{
  "mlp_ratio": 4,
  "fused_qkv": false,
  "qk_norm": false,
  "parallel_block": false,
  "inner_norm": false,
  "kv_group_size": 2,
  "moe_every": 2,
  "shared_expert": true,
  "layers": 10,
  "muon_scale": "match_rms_adamw",
  "lr": 0.0021,
  "momentum": 0.95,
  "epochs": 6.3
}
Rows from block 7 of a small multi-label image tagger, named by matrix and row number. Rows with one number within an expert belong to one neuron, the router's apart. Each number is 50 + 15 x the weight over its row's rms, rounded and kept within 0 to 99. All counts start at 0.
Before each expert's rows are labels from the 100 images, of 14976, where the router gives the expert most weight on average: "responds to" is what is common among them. Only what is clearly more common there than usual is listed. The data: made-up ball-and-stick molecule models. In brackets: how many of the 100.
# router: slot weights (model.blocks.7.mlp.router.weight, 64x160, trained with AdamW), inputs 80-159
# up: expert up (model.blocks.7.mlp.up, 32x160x160), inputs 80-159
# down: expert down (model.blocks.7.mlp.down, 32x160x160, transposed), outputs 80-159

# expert 11
responds to: blue ball (100); balls and sticks (94); yellow ball (79); orange ball (72)
router.22:27 64 51 70 52 35 50 52 27 46 43 51 38 51 57 44 51 30 71 42 49 56 25 23 54 35 19 59 63 41 43 65 30 54 68 39 53 48 73 26 36 54 13 28 53 57 23 37 51 45 40 69 28 31 36 70 26 43 42 49 32 49 55 44 59 32 35 53 63 19 45 30 51 65 61 37 45 71 59 72
router.23:48 21 65 12 60 64 58 58 61 28 35 73 42 74 49 54 38 75 27 66 35 49 39 42 54 59 75 27 64 47 57 42 47 64 46 48 60 70 72 58 69 19 41 56 50 42 42 79 56 55 82 60 45 83 46 35 44 48 42 96 30 49 41 36 47 55 43 40 57 42 61 70 23 39 18 35 44 39 14 41
up.0:62 35 72 69 50 49 46 35 61 31 47 51 68 43 62 49 21 41 59 53 54 45 40 49 72 76 54 24 52 59 35 57 48 47 44 84 77 25 63 34 68 55 52 53 71 52 71 44 61 40 34 74 77 25 52 77 34 53 61 34 61 46 49 59 49 58 33 56 48 35 40 41 48 61 34 58 50 82 53 54
down.0:32 53 42 42 50 62 33 50 59 30 57 30 27 74 72 67 66 66 16 65 26 52 54 72 62 50 26 54 34 28 31 65 68 44 68 19 47 58 38 22 64 36 54 41 25 53 72 75 51 57 73 56 72 44 59 58 18 58 39 42 59 58 47 40 64 71 51 60 36 87 76 50 39 49 43 47 40 56 44 42
up.1:21 46 37 30 56 37 45 55 77 49 39 65 49 39 65 73 45 52 50 59 53 51 56 73 73 63 67 37 61 54 59 60 21 43 33 51 56 69 37 45 59 64 21 47 30 71 28 31 49 30 57 74 68 47 57 34 55 68 64 22 23 25 63 65 61 35 31 47 47 43 60 60 41 47 51 67 35 31 41 51
down.1:47 42 29 32 67 54 63 46 49 61 38 38 36 52 53 40 57 62 48 21 54 60 51 82 59 56 58 43 70 64 60 39 69 39 52 46 66 27 68 29 50 64 62 68 82 68 42 38 31 38 58 55 33 36 75 52 24 26 41 50 43 46 35 55 37 39 76 64 72 72 43 34 61 69 38 55 46 18 32 57
up.2:41 67 85 40 64 80 38 38 69 44 17 51 44 73 49 48 34 43 41 43 33 16 33 69 60 43 67 53 46 40 53 42 51 49 73 48 35 42 51 42 47 53 60 36 58 49 59 47 41 69 81 48 46 50 62 23 41 44 53 77 44 68 71 38 47 23 37 60 30 66 80 47 14 28 29 48 75 42 39 39
down.2:44 61 42 38 64 35 72 37 69 58 35 69 66 69 62 55 46 53 63 49 65 41 56 25 51 50 64 43 51 47 51 37 43 71 28 69 31 48 62 62 21 40 28 68 54 55 55 52 61 28 51 56 51 19 33 43 61 18 20 93 58 63 55 50 50 36 48 68 57 48 65 75 28 36 46 66 80 48 53 56
up.3:52 68 67 53 43 42 58 46 30 57 61 67 26 26 20 39 61 35 32 41 58 20 71 46 36 38 60 09 40 50 47 31 84 75 75 46 57 31 58 58 57 48 43 47 48 55 51 58 65 43 50 76 40 66 47 87 48 44 58 51 49 46 41 73 62 44 53 37 53 49 35 71 44 28 35 46 49 56 57 51
down.3:56 80 78 68 17 55 54 73 45 44 30 42 54 62 41 22 58 65 30 50 43 57 77 70 42 50 48 65 43 55 46 46 18 57 50 32 51 49 68 39 64 31 45 60 87 48 51 13 44 48 40 48 45 42 31 40 57 58 23 50 33 51 60 52 38 36 43 57 51 57 32 80 31 49 47 41 56 52 60 55
up.4:25 55 30 56 45 48 45 26 61 34 40 75 77 66 45 49 37 57 61 49 40 52 66 63 52 84 82 62 61 48 26 43 68 23 52 29 72 80 64 42 41 45 58 19 42 73 46 43 57 24 46 61 52 57 33 23 25 43 56 20 56 57 43 52 53 69 41 68 32 52 46 41 29 58 59 52 69 56 45 37
down.4:76 86 49 66 65 43 48 65 37 55 43 59 54 53 42 20 63 39 55 39 15 54 27 58 52 35 20 44 34 38 60 76 67 28 57 31 35 57 80 36 37 87 65 48 75 62 51 35 39 57 38 40 60 47 34 45 80 55 70 16 61 49 42 74 27 82 61 42 60 51 43 31 33 55 36 49 64 46 57 54
up.5:19 61 39 43 52 24 37 59 57 37 69 61 67 58 54 52 34 50 42 40 86 70 27 41 78 57 57 43 65 44 31 63 43 36 54 56 78 42 26 70 78 28 63 48 79 64 43 64 45 51 17 70 49 62 53 49 36 41 59 77 38 61 36 57 68 22 53 77 39 39 58 38 55 65 33 47 53 74 73 40
down.5:30 52 44 62 62 61 63 51 53 38 77 30 59 40 61 42 33 56 33 51 68 54 49 42 81 68 42 57 74 64 45 66 52 25 45 54 43 07 53 49 41 28 49 49 63 55 55 56 70 40 15 69 56 58 32 58 47 39 27 69 43 48 47 63 46 39 45 35 45 32 54 59 35 56 50 56 69 61 52 49
up.6:45 33 51 68 51 35 49 47 42 75 69 34 68 69 33 54 27 51 62 62 58 75 52 73 62 35 52 44 72 67 59 27 21 60 44 47 57 49 49 43 50 49 57 69 39 68 63 14 53 61 65 68 52 42 39 31 57 30 47 55 50 35 44 68 81 62 48 83 60 68 71 56 67 66 53 50 42 78 45 51
down.6:61 39 31 72 26 51 37 21 43 52 45 25 26 66 32 66 71 77 21 49 44 49 86 54 49 49 40 55 42 44 55 19 58 48 22 74 54 54 34 29 59 62 54 75 77 28 28 44 68 59 73 49 49 18 58 49 36 46 38 60 47 59 38 76 49 65 60 80 40 32 36 15 51 49 41 41 43 55 63 36
up.7:43 48 49 40 65 59 42 35 44 38 63 56 66 37 61 43 80 60 40 53 64 50 55 59 22 70 70 32 50 19 55 59 57 54 21 80 61 56 61 75 53 47 63 37 52 60 52 50 57 55 60 62 71 45 47 47 40 59 38 50 72 25 28 18 73 88 78 60 50 48 50 60 47 43 58 57 51 54 69 61
down.7:60 74 33 51 45 68 54 42 35 73 24 70 44 73 40 16 67 86 65 49 60 72 76 69 60 56 47 27 76 54 40 21 27 52 42 35 44 56 72 61 59 25 25 41 30 42 58 46 45 57 30 65 38 41 70 82 49 49 57 55 51 51 65 58 52 59 40 21 61 61 50 68 49 61 58 41 39 57 55 51
up.8:44 72 71 51 35 59 16 55 21 37 74 51 35 47 72 63 45 64 54 44 49 60 78 47 57 39 34 50 64 72 35 56 40 44 40 49 52 80 50 59 59 67 51 14 64 58 77 60 48 47 88 63 54 21 29 66 53 34 48 55 64 52 86 15 58 45 74 58 56 55 74 52 64 44 64 78 59 19 45 65
down.8:63 46 36 43 72 46 38 28 57 43 32 44 26 53 62 62 77 87 52 40 63 61 68 57 31 36 61 42 28 60 55 60 48 54 50 77 54 47 62 46 69 12 35 64 49 34 96 45 65 25 38 39 50 37 67 59 32 46 30 14 37 60 48 50 55 46 51 35 57 37 80 62 36 52 32 44 36 66 58 35

# expert 4
responds to: orange ball (93); branched (83); balls and sticks (72)
router.8:41 46 45 45 84 54 57 39 57 39 21 57 69 44 59 57 46 45 25 37 55 49 57 32 33 58 69 16 67 46 36 66 51 57 13 55 54 25 58 56 56 55 50 33 59 70 55 63 57 45 40 69 36 58 34 37 21 56 41 66 73 39 28 22 16 89 50 30 30 54 37 31 62 39 51 38 42 51 62 32
router.9:64 45 77 50 55 64 64 37 20 22 27 55 65 48 33 68 44 65 56 52 42 66 36 37 42 70 55 36 26 40 46 49 49 62 62 57 57 37 68 52 67 72 54 57 68 79 42 34 47 46 40 39 62 56 51 55 46 35 31 83 45 66 64 81 51 66 50 46 37 60 46 64 60 51 44 35 32 63 82 71
up.0:38 53 34 48 40 49 51 30 43 52 38 63 61 64 34 81 49 58 37 84 59 58 63 66 39 55 53 42 49 44 39 46 57 22 55 68 68 52 50 39 67 28 62 48 66 31 48 40 30 41 79 51 67 73 70 42 65 49 67 49 23 55 33 21 59 50 47 43 39 38 49 32 63 63 31 34 76 28 77 30
down.0:56 34 33 51 32 45 28 24 59 17 38 63 48 57 64 73 21 38 52 55 51 76 53 54 15 65 26 64 54 51 81 50 35 76 75 44 63 29 56 54 38 18 39 57 61 39 33 37 46 64 32 64 60 51 45 55 22 52 42 33 54 36 67 54 67 75 47 51 39 49 62 46 33 46 38 66 40 45 44 63
up.1:75 40 46 35 61 46 42 21 33 51 42 42 48 66 34 59 61 06 61 36 23 36 72 59 61 73 45 50 51 40 50 83 45 37 62 55 52 30 53 45 20 10 49 59 83 58 35 86 36 27 58 33 63 53 72 58 26 73 28 43 38 66 52 40 29 47 57 71 49 55 60 75 81 65 42 34 47 50 33 58
down.1:40 39 68 83 49 59 57 52 46 29 66 49 60 47 35 48 47 74 31 24 55 32 43 63 93 62 47 53 63 51 32 30 69 67 52 44 64 46 42 72 49 73 37 56 49 18 58 34 61 52 45 58 45 63 28 46 74 62 57 76 73 80 51 77 56 46 49 38 58 52 55 55 49 10 79 60 23 41 74 52
up.2:44 73 46 54 44 47 61 48 39 60 24 80 46 60 43 50 45 50 26 17 54 54 46 58 36 33 83 46 43 20 68 56 55 45 46 52 35 41 59 32 35 59 63 63 38 53 54 47 32 55 44 68 60 73 75 56 85 50 45 53 38 39 33 42 34 45 48 47 34 72 63 52 66 58 38 41 51 10 62 62
down.2:68 52 56 34 51 29 44 55 45 67 45 69 52 45 49 38 39 39 20 52 44 59 90 50 51 69 39 64 51 42 55 54 50 52 60 48 64 45 53 30 50 44 23 49 50 63 51 23 33 46 81 44 50 53 49 59 33 29 55 36 39 51 18 39 72 93 20 59 48 39 53 40 51 51 62 65 65 61 60 67
up.3:41 35 28 70 53 72 60 25 45 75 34 33 65 59 57 54 82 62 81 71 57 62 47 44 36 57 53 30 50 44 33 44 62 19 45 64 42 53 75 47 39 67 38 57 49 54 56 44 50 41 48 29 28 56 24 39 44 32 75 53 41 31 39 66 77 29 37 40 87 44 44 49 54 57 55 34 28 76 33 59
down.3:64 40 64 46 59 54 52 37 76 26 56 52 65 39 37 73 45 52 36 24 37 42 28 45 59 45 17 43 62 29 65 36 57 57 40 44 44 43 47 36 67 47 63 63 70 66 62 39 33 64 42 52 51 40 43 41 56 47 83 37 51 61 63 27 72 35 48 69 39 47 36 66 43 55 81 49 54 44 47 65
up.4:26 61 44 51 62 41 28 66 47 51 67 51 39 55 60 56 48 71 78 37 44 51 68 43 40 63 91 57 12 60 35 44 52 59 46 48 51 53 34 42 55 26 65 60 75 68 39 50 41 10 59 47 53 47 35 34 30 51 60 63 55 42 37 79 48 55 55 54 26 09 54 34 31 49 39 58 51 47 46 59
down.4:87 43 30 67 47 64 34 52 50 43 39 80 58 51 60 45 43 22 66 65 59 28 51 24 40 35 46 32 42 40 52 29 49 48 60 28 77 52 51 76 52 51 48 82 45 37 43 63 50 76 53 42 33 65 39 53 73 44 25 43 39 40 70 58 56 47 33 32 62 50 49 55 55 52 54 44 23 37 34 53
up.5:50 68 60 42 42 31 70 30 58 58 64 41 41 49 65 64 46 05 58 60 53 75 34 54 51 49 56 39 55 50 40 42 30 27 65 46 75 46 33 38 41 61 48 64 38 49 47 48 58 32 40 45 29 37 62 53 48 93 67 58 40 30 26 37 63 47 41 21 37 48 45 38 44 49 29 60 66 69 69 50
down.5:53 59 37 45 44 44 77 77 19 59 53 52 32 38 61 45 60 42 34 38 55 36 61 54 52 50 37 39 54 76 60 20 60 98 38 30 70 31 36 62 62 63 44 52 36 30 72 60 46 78 48 55 50 56 43 50 58 54 60 53 32 74 52 65 60 47 69 63 73 90 54 63 47 45 72 21 40 41 39 44
up.6:49 86 57 54 51 65 50 60 62 45 35 60 72 32 42 71 28 61 50 48 41 41 14 27 41 44 43 63 79 52 67 49 39 36 69 57 48 40 70 46 52 32 20 62 41 66 66 59 61 46 30 54 35 43 58 32 36 67 67 58 64 40 57 46 62 55 42 73 45 44 59 60 39 53 59 57 32 19 48 67
down.6:42 66 69 60 77 59 59 57 54 38 76 61 40 33 26 66 30 57 57 46 51 71 38 49 55 17 48 65 36 45 65 42 45 31 12 49 65 35 64 53 57 30 66 54 54 28 49 41 68 31 51 50 47 59 41 55 46 26 55 69 53 36 42 44 27 35 56 43 53 56 83 57 66 66 74 51 45 60 19 42
up.7:44 53 35 33 52 54 41 37 58 34 41 45 59 54 43 34 60 71 41 58 74 50 45 58 39 19 23 36 66 53 44 88 48 30 69 45 45 56 57 50 58 51 67 59 34 46 33 40 42 47 73 72 63 53 71 50 55 33 36 41 93 64 55 52 86 42 38 50 46 58 55 23 50 40 17 43 21 45 65 46
down.7:29 67 23 38 52 43 39 64 36 59 62 56 55 39 67 48 32 74 52 57 61 84 59 67 41 29 41 49 36 45 60 80 73 74 47 10 49 44 60 56 53 51 60 49 51 67 45 45 51 33 87 35 59 56 51 53 53 88 47 72 59 55 36 70 46 59 44 94 45 34 53 45 53 57 47 42 33 48 53 53
up.8:65 57 55 56 64 56 26 29 39 43 74 49 43 22 60 42 49 58 46 49 41 45 37 54 46 36 59 49 31 23 37 63 46 25 51 63 50 32 45 93 61 47 58 27 45 47 46 73 58 64 33 58 44 73 52 59 53 49 45 49 42 32 36 52 70 66 74 39 48 71 40 39 48 72 61 74 56 49 76 54
down.8:43 66 62 60 40 30 56 46 72 47 53 62 54 43 59 47 76 58 66 57 42 58 64 36 49 51 33 43 40 47 50 42 59 59 40 24 29 54 66 42 52 69 53 54 46 50 34 83 21 52 34 40 61 43 45 50 58 67 57 77 64 83 71 85 64 54 39 57 69 80 61 59 61 70 60 60 38 78 51 33

# expert 22
responds to: balls and sticks (100); balls: three (60); balls: four (26)
router.44:28 39 33 63 55 75 72 78 61 61 63 53 34 50 56 42 72 49 59 45 40 64 62 52 42 34 19 35 35 70 55 45 29 41 51 56 38 25 69 32 40 44 41 56 49 51 61 69 29 75 79 67 37 65 59 36 38 50 52 85 26 57 48 52 81 49 61 75 48 90 53 38 60 63 38 54 50 56 63 37
router.45:52 45 58 66 56 67 51 49 47 49 45 61 52 50 65 51 37 38 64 74 49 51 50 63 22 43 46 64 65 69 80 60 57 18 33 34 35 52 47 80 42 37 23 67 47 72 39 32 64 60 35 51 60 29 41 56 65 20 27 58 56 24 65 54 85 46 59 45 63 66 53 24 38 63 34 41 68 51 36 70
up.0:43 03 41 60 49 25 48 84 73 55 35 56 63 47 46 66 59 12 66 65 66 33 50 47 56 53 65 29 85 55 60 41 52 57 36 35 23 62 66 73 36 56 34 34 56 44 55 31 74 36 57 57 78 52 44 29 66 52 69 39 59 41 60 41 47 74 60 35 78 58 48 21 42 32 47 47 73 62 55 31
down.0:27 59 40 66 65 67 60 30 68 59 36 17 54 74 33 58 50 38 39 46 22 53 70 74 63 48 34 42 64 54 43 50 62 44 63 81 40 65 53 71 45 40 26 71 50 45 54 52 27 33 46 41 55 37 63 32 66 36 41 27 61 84 23 48 40 36 65 54 52 25 74 80 13 47 39 43 62 45 48 57
up.1:46 32 56 55 72 42 38 19 38 54 31 62 66 52 42 72 78 44 43 33 46 38 46 44 63 50 69 69 48 61 58 27 53 58 55 83 41 52 76 56 51 60 61 42 47 44 45 56 64 62 41 34 61 71 42 33 69 47 51 29 76 58 29 53 62 67 48 56 54 52 62 42 45 53 53 60 61 30 46 71
down.1:53 69 88 61 55 44 74 63 64 79 65 38 31 52 48 64 41 37 60 51 36 46 59 78 48 37 41 31 63 72 44 45 74 60 38 75 56 33 69 55 43 63 56 72 68 45 42 44 55 63 50 51 34 53 30 30 42 43 44 87 33 46 50 46 53 20 37 11 89 49 53 41 61 65 48 41 73 32 33 58
up.2:49 66 30 28 30 44 68 54 63 71 77 36 17 48 43 57 42 55 43 32 28 41 46 55 37 27 44 40 33 53 38 44 80 30 51 48 38 39 53 64 33 23 41 34 56 44 51 58 64 48 51 60 53 60 37 56 35 47 40 52 33 15 15 57 36 33 52 66 48 48 36 16 26 61 51 68 62 27 64 85
down.2:37 35 66 37 42 47 70 43 61 46 53 53 97 32 29 74 75 50 60 82 43 42 12 56 38 49 75 56 56 36 59 44 76 48 60 42 50 55 50 49 66 24 44 56 44 39 57 23 57 76 43 29 26 42 34 31 62 32 46 49 49 25 27 72 48 59 48 36 33 47 56 58 47 47 41 50 59 32 40 40
up.3:52 65 54 57 41 65 59 47 31 34 64 64 58 52 59 55 71 58 44 51 47 59 31 41 59 39 46 64 68 43 72 77 33 53 33 31 20 67 68 62 37 50 54 38 50 77 47 64 74 58 62 17 52 44 77 62 77 46 75 79 39 43 77 26 51 49 68 31 73 64 32 42 32 56 42 44 53 43 44 45
down.3:43 48 39 70 57 42 57 35 45 17 46 60 73 42 59 52 22 40 58 48 43 49 33 48 56 45 81 14 30 32 45 67 47 43 37 22 35 27 54 35 55 65 39 73 53 55 34 58 60 52 58 58 42 64 17 54 62 62 28 59 60 75 61 35 60 52 48 30 35 54 42 51 52 73 42 44 31 38 64 47
up.4:56 42 47 56 39 66 46 71 70 27 43 48 28 66 56 74 43 70 47 46 72 83 39 19 61 46 13 13 38 81 39 36 28 73 43 48 41 36 81 57 55 75 55 41 60 43 51 51 54 44 58 48 61 32 68 56 61 45 62 39 46 55 65 66 65 69 51 53 41 28 64 38 51 55 57 29 43 56 60 51
down.4:51 52 29 60 21 68 33 52 50 56 49 38 62 69 74 53 80 42 68 21 49 14 68 48 58 50 69 74 44 45 61 33 35 20 44 61 45 54 68 31 39 69 30 26 73 45 47 50 60 56 69 53 69 60 53 60 32 54 41 31 31 39 44 52 32 49 49 61 53 62 27 42 44 47 42 49 63 60 74 49
up.5:45 21 56 40 48 52 65 50 76 70 71 57 65 44 51 15 57 56 37 36 39 48 50 53 66 43 80 34 43 24 34 14 65 52 49 43 71 69 53 60 77 37 52 36 59 52 48 66 60 24 37 42 71 56 51 58 52 44 53 51 52 61 43 10 26 34 58 59 43 23 60 51 40 54 58 63 36 51 62 26
down.5:45 46 65 50 45 55 63 59 32 37 70 73 21 53 43 64 46 47 34 60 82 33 41 39 71 58 29 46 46 75 85 78 67 52 42 52 35 41 83 44 45 54 38 35 44 43 27 55 34 86 30 37 50 39 43 53 46 42 29 57 72 42 29 38 45 29 60 32 45 51 40 61 58 77 55 37 58 73 51 64
up.6:51 38 58 53 75 39 38 50 68 76 87 60 32 32 58 62 60 35 41 49 35 52 41 63 20 57 63 40 63 49 44 55 64 24 63 65 89 34 53 28 58 57 56 32 42 39 36 73 42 53 53 40 20 32 78 68 48 50 52 66 51 30 69 48 75 60 73 51 43 69 49 39 66 54 67 53 36 35 53 34
down.6:29 24 45 54 23 45 62 55 50 58 74 42 61 15 29 57 63 25 31 53 52 48 75 57 48 37 64 49 60 66 28 48 55 68 71 57 76 40 56 51 45 42 40 64 23 72 62 44 45 21 48 49 53 49 22 57 46 37 13 41 25 49 57 61 35 45 56 53 39 48 47 39 34 54 00 28 42 45 57 28
up.7:27 20 50 72 30 46 45 39 58 68 56 71 55 43 82 54 44 43 31 47 56 43 74 28 47 28 50 50 48 54 58 52 56 41 69 35 40 42 28 54 35 69 41 53 59 82 47 62 41 23 29 75 23 58 40 47 53 75 48 75 51 50 73 77 41 60 42 50 41 72 60 43 28 48 49 47 50 50 63 69
down.7:49 18 55 21 50 59 75 52 66 37 49 59 32 54 54 56 66 77 33 54 12 41 43 36 63 59 37 57 79 36 54 48 66 41 44 66 23 60 89 81 44 42 51 34 75 47 38 58 79 52 34 50 43 74 25 31 51 90 61 75 42 55 63 31 40 41 40 40 57 54 33 50 30 48 58 41 24 68 46 64
up.8:23 54 61 23 45 47 43 69 34 45 55 47 91 73 64 53 42 54 62 58 49 39 67 63 81 68 40 45 32 36 51 44 51 59 73 41 52 43 52 43 70 48 72 65 72 29 59 33 53 62 52 71 32 34 40 53 52 63 44 29 40 61 66 44 54 40 32 87 29 39 49 51 31 65 62 63 43 48 23 86
down.8:68 54 64 39 30 23 52 50 63 53 41 52 53 57 33 74 55 48 42 74 33 33 55 24 57 59 45 47 75 41 39 56 49 65 55 47 66 40 28 66 67 27 65 54 33 49 36 77 78 81 30 69 56 28 45 74 66 57 48 49 55 76 32 49 60 56 47 52 46 42 51 41 21 63 14 66 43 55 56 52

# expert 9
responds to: small balls on sticks (96); balls: three (53); balls: four (27)
router.18:40 75 49 34 46 48 78 37 30 55 49 63 60 69 52 68 21 60 54 49 63 41 66 57 46 66 67 36 46 58 28 46 38 74 25 36 38 42 69 37 69 66 34 44 33 60 73 80 35 49 42 78 60 18 49 49 46 30 33 24 42 44 42 58 13 34 56 49 47 47 33 45 62 61 60 77 52 54 58 85
router.19:26 66 33 37 60 44 38 50 50 56 49 68 88 49 79 46 34 47 30 41 82 40 59 46 53 37 65 34 55 42 46 43 45 51 26 61 49 82 63 46 32 66 60 33 33 62 31 44 59 63 20 42 49 53 34 55 34 70 55 55 44 60 64 55 44 59 63 35 27 65 62 65 20 46 32 73 57 63 52 37
up.0:36 47 50 52 49 47 54 56 35 56 70 34 55 67 26 73 32 62 67 44 52 37 28 29 57 21 64 59 35 36 63 45 61 40 44 43 31 65 38 19 32 56 35 54 31 54 75 60 45 45 75 33 43 60 53 51 34 48 22 18 70 43 44 51 34 76 44 38 38 44 64 54 05 50 55 52 65 38 32 31
down.0:60 49 62 52 60 89 49 36 55 50 30 45 85 48 51 35 70 44 77 18 56 78 44 61 58 53 72 46 53 24 32 67 27 18 58 30 38 29 49 31 42 60 57 47 43 21 51 53 41 41 40 51 64 49 49 28 80 82 54 53 45 45 38 52 49 46 60 56 53 61 54 34 54 29 47 47 55 71 50 52
up.1:61 72 46 46 52 35 43 57 65 78 45 37 50 56 57 58 53 19 34 52 59 60 29 90 49 56 59 56 49 43 56 30 55 62 15 29 49 55 70 71 61 70 54 57 67 41 51 51 58 44 40 50 55 31 40 59 49 62 35 88 42 38 80 72 34 61 63 50 47 49 46 40 33 47 24 33 31 43 53 53
down.1:64 66 39 38 38 40 71 38 82 64 77 58 44 63 50 29 35 57 67 51 57 30 60 48 56 53 56 39 51 42 75 44 61 62 32 64 42 50 49 74 30 70 25 56 76 64 51 70 36 37 55 34 40 54 16 53 57 57 47 61 43 51 72 29 28 52 70 30 45 45 70 43 42 22 51 59 71 48 52 26
up.2:40 24 63 26 79 31 08 57 32 44 60 47 76 35 64 50 27 40 43 39 52 45 31 61 62 32 41 28 61 76 21 72 49 34 34 46 56 31 46 31 47 64 63 54 23 58 34 58 39 42 56 31 51 32 53 39 42 72 55 08 61 31 54 61 36 70 61 57 26 59 62 27 34 44 34 65 73 44 37 56
down.2:63 53 29 64 39 31 32 70 25 49 38 67 50 51 56 49 54 52 41 70 69 59 36 40 37 37 68 51 36 44 54 49 87 65 38 49 48 57 36 45 49 65 33 50 68 02 52 50 72 57 87 30 30 54 40 51 36 51 73 68 38 44 40 71 41 43 42 62 41 63 52 49 79 46 36 74 67 41 39 46
up.3:54 74 24 37 39 44 62 68 53 40 52 31 43 71 47 15 45 65 47 46 33 42 24 56 50 77 61 45 55 54 60 48 58 59 62 56 26 44 42 74 52 55 51 22 48 32 54 35 52 29 19 33 37 45 61 86 37 49 48 38 57 56 35 47 70 41 33 54 57 34 50 68 50 42 63 77 50 35 37 21
down.3:68 71 58 68 69 48 46 52 39 59 25 48 48 33 46 48 39 46 54 66 49 71 53 81 62 37 30 34 57 61 40 65 54 57 38 47 60 71 53 76 57 39 52 51 69 77 35 39 45 61 61 43 57 64 38 50 41 51 50 52 55 53 53 40 76 28 51 53 28 38 35 23 71 56 77 42 10 42 50 79
up.4:43 25 71 19 69 31 43 47 53 62 17 54 56 51 58 32 38 66 56 27 67 46 33 33 50 44 46 61 53 40 26 64 45 54 46 52 60 16 48 41 46 39 74 50 55 69 40 51 41 44 90 41 55 27 50 62 38 58 63 48 75 65 29 14 31 72 41 45 65 72 62 38 62 37 21 50 54 42 45 57
down.4:29 35 69 57 56 50 55 37 68 62 33 56 67 69 61 10 33 22 30 69 74 64 41 14 55 49 45 56 60 66 47 44 62 37 32 47 72 55 35 39 83 57 83 55 40 61 70 50 44 61 54 38 50 20 38 55 38 63 53 50 55 63 63 40 70 72 67 58 57 58 39 26 69 54 65 54 73 60 66 46
up.5:19 52 38 57 41 46 36 70 51 44 64 36 32 50 57 61 20 83 35 69 58 57 60 67 48 49 33 68 80 46 38 41 53 53 68 54 58 56 64 31 26 54 61 70 24 32 49 64 49 37 47 79 51 60 65 79 31 72 69 66 56 44 68 46 49 36 63 19 40 34 62 45 53 44 53 36 62 55 36 37
down.5:69 32 39 50 50 58 33 63 34 51 35 71 65 60 64 49 64 69 78 48 63 19 31 43 60 47 56 52 58 67 95 28 56 44 52 58 32 75 43 61 19 55 55 48 55 56 47 38 39 59 50 55 63 23 36 42 73 52 40 52 25 45 77 58 37 42 20 64 75 47 38 51 70 77 41 76 60 47 65 66
up.6:37 26 20 51 76 70 37 47 31 44 43 18 58 72 54 75 46 52 55 42 49 58 52 55 54 49 55 14 42 75 75 31 58 52 53 49 41 54 65 61 10 52 42 61 65 58 41 45 45 29 25 65 30 51 59 34 47 18 54 50 47 70 41 33 34 59 40 33 30 43 46 67 34 40 55 73 40 52 69 44
down.6:49 65 65 52 49 67 68 30 40 53 51 82 55 75 37 55 31 60 69 32 40 35 40 79 82 60 46 64 68 54 46 56 47 46 77 49 39 40 59 59 29 61 35 46 52 42 33 32 44 68 60 61 47 37 54 60 59 47 55 27 39 53 40 76 53 66 19 35 67 57 63 26 88 60 64 39 60 80 51 09
up.7:53 62 35 51 33 40 36 43 54 76 49 44 42 31 53 48 34 50 62 39 58 37 56 63 56 58 60 65 43 74 45 48 59 41 63 51 45 39 64 64 38 57 68 31 46 35 64 38 34 53 42 55 50 44 58 36 53 40 61 45 54 66 38 53 41 56 55 23 60 40 81 45 43 60 46 62 29 30 31 48
down.7:30 53 21 55 43 25 53 64 52 43 14 10 30 61 39 53 79 37 37 18 35 39 75 61 58 37 40 75 34 50 66 46 43 55 82 56 30 65 42 78 33 42 73 33 64 76 39 56 59 72 25 54 28 51 53 38 47 38 45 66 69 64 71 51 51 28 46 47 39 43 38 47 58 24 56 37 57 25 20 68
up.8:27 54 43 32 19 57 34 22 37 84 41 58 43 43 69 54 38 44 69 57 52 29 43 57 45 57 49 46 60 48 43 59 52 56 42 53 34 45 38 67 42 43 63 63 54 54 75 45 36 24 47 78 44 33 31 41 64 72 47 47 57 26 48 40 31 53 16 57 41 32 53 78 54 65 62 49 35 31 68 62
down.8:56 27 43 71 44 61 58 38 52 70 59 69 56 25 32 51 39 58 25 51 67 21 42 72 19 52 48 49 57 79 48 27 29 49 76 26 70 58 34 53 28 31 41 22 36 50 49 28 47 40 57 23 34 62 47 58 66 58 65 53 61 37 46 48 51 41 32 68 72 52 40 28 55 61 35 45 47 45 36 51